Weights of a small CTC image transcriber.
Model: arch repvgg, activation relu, depths [4, 7, 7].
Data: trained on short English words printed on busy colour backdrops, 90422 training examples, 2.5 epochs.
Rows from block 15 of a small CTC image transcriber, named by matrix and row number. Rows with one number belong to one channel. Each number is 128 + 32 x the weight over its row's rms, rounded and kept within 0 to 255. All counts start at 0. Numbers have three digits each.
After each channel's rows are labels from the 100 images, of 14976, where the channel reaches its highest value: "responds to" is what is common among them; "lies over" is the class under the peak. Only what is clearly more common there than usual is listed. The data: short English words printed on busy colour backdrops.
# c3: 3x3 conv (model.blocks.15.c3.weight, 240x240x3x3, each kernel summed), inputs 120-179
# c1: pointwise conv (model.blocks.15.c1.weight, 240x240x1x1), inputs 120-179

c3.92:128125157110109155125083099159104128068093157149123074131095110104107134143154142173149154130137134110162122147054142136100148109094113074177153170099122144222139186126132157148158
c1.92:145123098108156146106087091158081154077077146114107166161091100115090117124123112115155143089156118114133136121107153082124152120126125114135125152099120147207117143098145128132123
responds to: the letter i; the letter w; the letter n; the letter g
lies over: letter w

c3.57:057134100139172156207112086151076122160153159124124133141098151068186075126111112090125119141164218181132116117133072145120121140109146113171143115095109128190144091110176116102132
c1.57:099115132132164156184132094132127115150145180131095168150099115095175118153097104111116145128155214190153116100112127088087107130127109099143146114099096113181140081156164091108132
responds to: the letter m; the letter p
lies over: letter m

c3.110:151128150120129124134131103167082083075094147058130116083156093081100144080124164159154136115160167143167120107152049105119143113158088107144179184124173155050100140114145120123113
c1.110:162104122102077138172164155120071119088138109127182151098161100060088124117137152161125123126168186114160105119158056123098137160166109140141160162166091159099106109121154086165160
responds to: the letter m
lies over: letter m

c3.139:084069123102055139140097151134113105164128073074181086129045159103078172172075157112126134122118119126145059093129132115090122116138090141160136118106109119169087125152114067089126
c1.139:087095111125089111117098123145151099144116093108199132184007148123108148144064105129156104117125095055130106108101129078110188177154121110201136147093129126159097124166108101087091
responds to: the letter n; the letter i; the letter d; the letter w
lies over: letter n

c3.24:132151209123105127211126072121126103159081102142095128127147121150114087204099121113103121168133136146131121099116131124149141105164091140125111138100131100084129151186102106080145
c1.24:173121166117086170191137112163124131153154082117102142094167167038123104178066085101119111119159114096122140084108134116100101127089092127142149147091084139061127159153120123084140
responds to: the letter n; the letter i; the letter m; the letter d
lies over: letter n

c3.181:182129087086118101116121113192106126135138151111111161077095105139165138116128132135127107132050101132119075183149131130183130175141153145171127163125074120160097137157130146155136
c1.181:161143123126138120119124092164120085107156156161077194106111126148102157125112112130142137077112113135090090171148146138189165134157116106188164104116097148210108133165122129136115
responds to: the letter p; the letter e; the letter l; word: apple
lies over: letter p

c3.55:114163178136137130150120103143070136101131137107132145094093140133148104125113102095131118166137141100144134110171131108150136132202109181123147102089077119082081129197131137146115
c1.55:128115118142107171130146127154067137129156163124141151061139149151142131137150114112149083165108161049145123123159086066123156199107169167171148118109131140087079145105100138169164
responds to: the letter e; the letter v; the letter o; word: oven
lies over: letter v

c3.26:127126115159122165157107147151096101105099066138133132144113110085110109160136122109178122118103105162082156099108162121145141170173114081113072113080142158162095121105124111107091
c1.26:147124097170107120092137113168099125099133113139122155121158131170092065148103072126132106089146091175081146087138083129171126065128130083124107150038114143143121135100136114131092
responds to: the letter e; capitals; the letter n; the letter v
lies over: letter e

c3.135:103077122127097203177114220121096136104102187009143124168093133139104144106176099079131113118130139130143148093116113074151124138134144118163105162099100138079128137129116131131134
c1.135:095092095127139160155100222128162111093134115000132113148090108118111135128144076112134107101129124138117134092146116026115151107112165091181109100151093130105150198104128139140093
responds to: the letter e; the letter t; the letter s; the letter u
lies over: letter e

c3.62:109120096112098120111131099123142142097108142158161163102122137149152127137103115084117203202084158134090083109116088169171159075157087150186131108168169151163109132117099117093122
c1.62:115099116063112105089174116098131149168181105155186145106165148110122075166119129120075201175118130121102079094116123151185161088145091097145177134132121158190130135132133095083129
responds to: the letter v; the letter e; the letter o; the letter n
lies over: letter v

c3.156:104100095112174133159098076125094128091093047122110080139137125151093094131111128116117051122133068164096095090138186180066128110169136125108085163127128128146178090153116114115125
c1.156:087102108113119169115160100133111147162108067113113129128145113162079070112113126131118113106162076135090114000090120157109153127113103108090131184107087168121173119155134122084148
responds to: the letter v; the letter e; the letter o; the letter n
lies over: letter v

c3.22:156137126139129138109109119210151119131092133137142136185145121120095063179084149145105093112209141120148072101097108110102133160128170115192099118141156112179170144065150141104123
c1.22:141133117143150152110131151205149056113108132157094145192149139167063072141097172125085086155172137120088092126158124137098130128158160125155112160144121137194105139052174130130106
responds to: the letter m; word: moon
lies over: letter m

c3.187:114145165137069135126092094153193130068121149157127138112121138118155164134102097147110205155170144082119140065135140108120169139172157108105105132113114130150158160082061079192132
c1.187:146164150144091124139105083115138140108109131170095150149110134158133058121123113147073112134128126099102164064114119066140195155153177111114136096111112142099148146064068108137130
responds to: the letter c; the letter i; the letter d; word: acid
lies over: letter c

c3.207:077127124110132120153112121149117120136068109198129207067114132124161108213131123067126101158129126096089160142112159134120110107124086124140176123127130122172122159219143126111126
c1.207:087120112108111157135089111141103082124078103182157166112141132170103097157106094069154136106194150126118216135065141125094144078124083115166132169121115154134096128169135120100134
responds to: the letter m
lies over: letter m

c3.125:121071206156091000149093148133131097143170125181124105113116100120118140134135147166080125176164145063081078096156109169148111153126144108133154147120096122172109161127093148072155
c1.125:116078122137055000155069146134116111139159107140192106102095123126101119124104085149108155148176123084074150101167090124153123138101168118127123151139116107146113105111132191072121
responds to: the letter m
lies over: letter m

c3.116:203100074098126128157074103087138086206152148078117160103152120147100158116069125138109040082121089096169117092099122157114068105107137110140139086117092122181116099125158151108164
c1.116:163117068129107113152063133107133099127124135099106162112081121126125159092054138147105053124100099106127142059100106151148072093142112113141143132137088130146101127103158119122161
responds to: the letter l; the letter e; the letter a; the letter b
lies over: letter l

c3.99:136123113150132158110114200113112096128108156167089076166102104144120105156123122128142077152114066098043148125028169141113104154116137077121093134108149098151124126132138136141131
c1.99:112130091124098145141112148104127097128132130145132094170107106096129122106120089155124137106127082104058179095116138128094099132140150103111059140076143141099086156140105148144146
responds to: the letter p; the letter o; the letter e; word: open
lies over: letter p

c3.96:113121172164130103133129091189066126147122077174129103133141125196107142091111128116134104103169156127080132090138124158095104103121125148074133177116187162086154135156183121125104
c1.96:136167130170150075150089078173094106162106090115126104104140118184105181139070140097166115097153147100075141116163112143098134109083117152059139151094164153108142085123158119126112
responds to: the letter e; the letter v; the letter o; word: love
lies over: letter v

c3.41:145124139135104132120142119149200156072106167165104151062158158089185142110073152170145109159149096143096134076152048076108107166133105157121146151128123143129118136131082145077164
c1.41:144093134136120149125077107124124096052079116149151114070165151100157092140098150157166120114142100132084121091112085079113141108106100111112107148118100157096121162105093120104127
responds to: the letter r; the letter a
lies over: letter r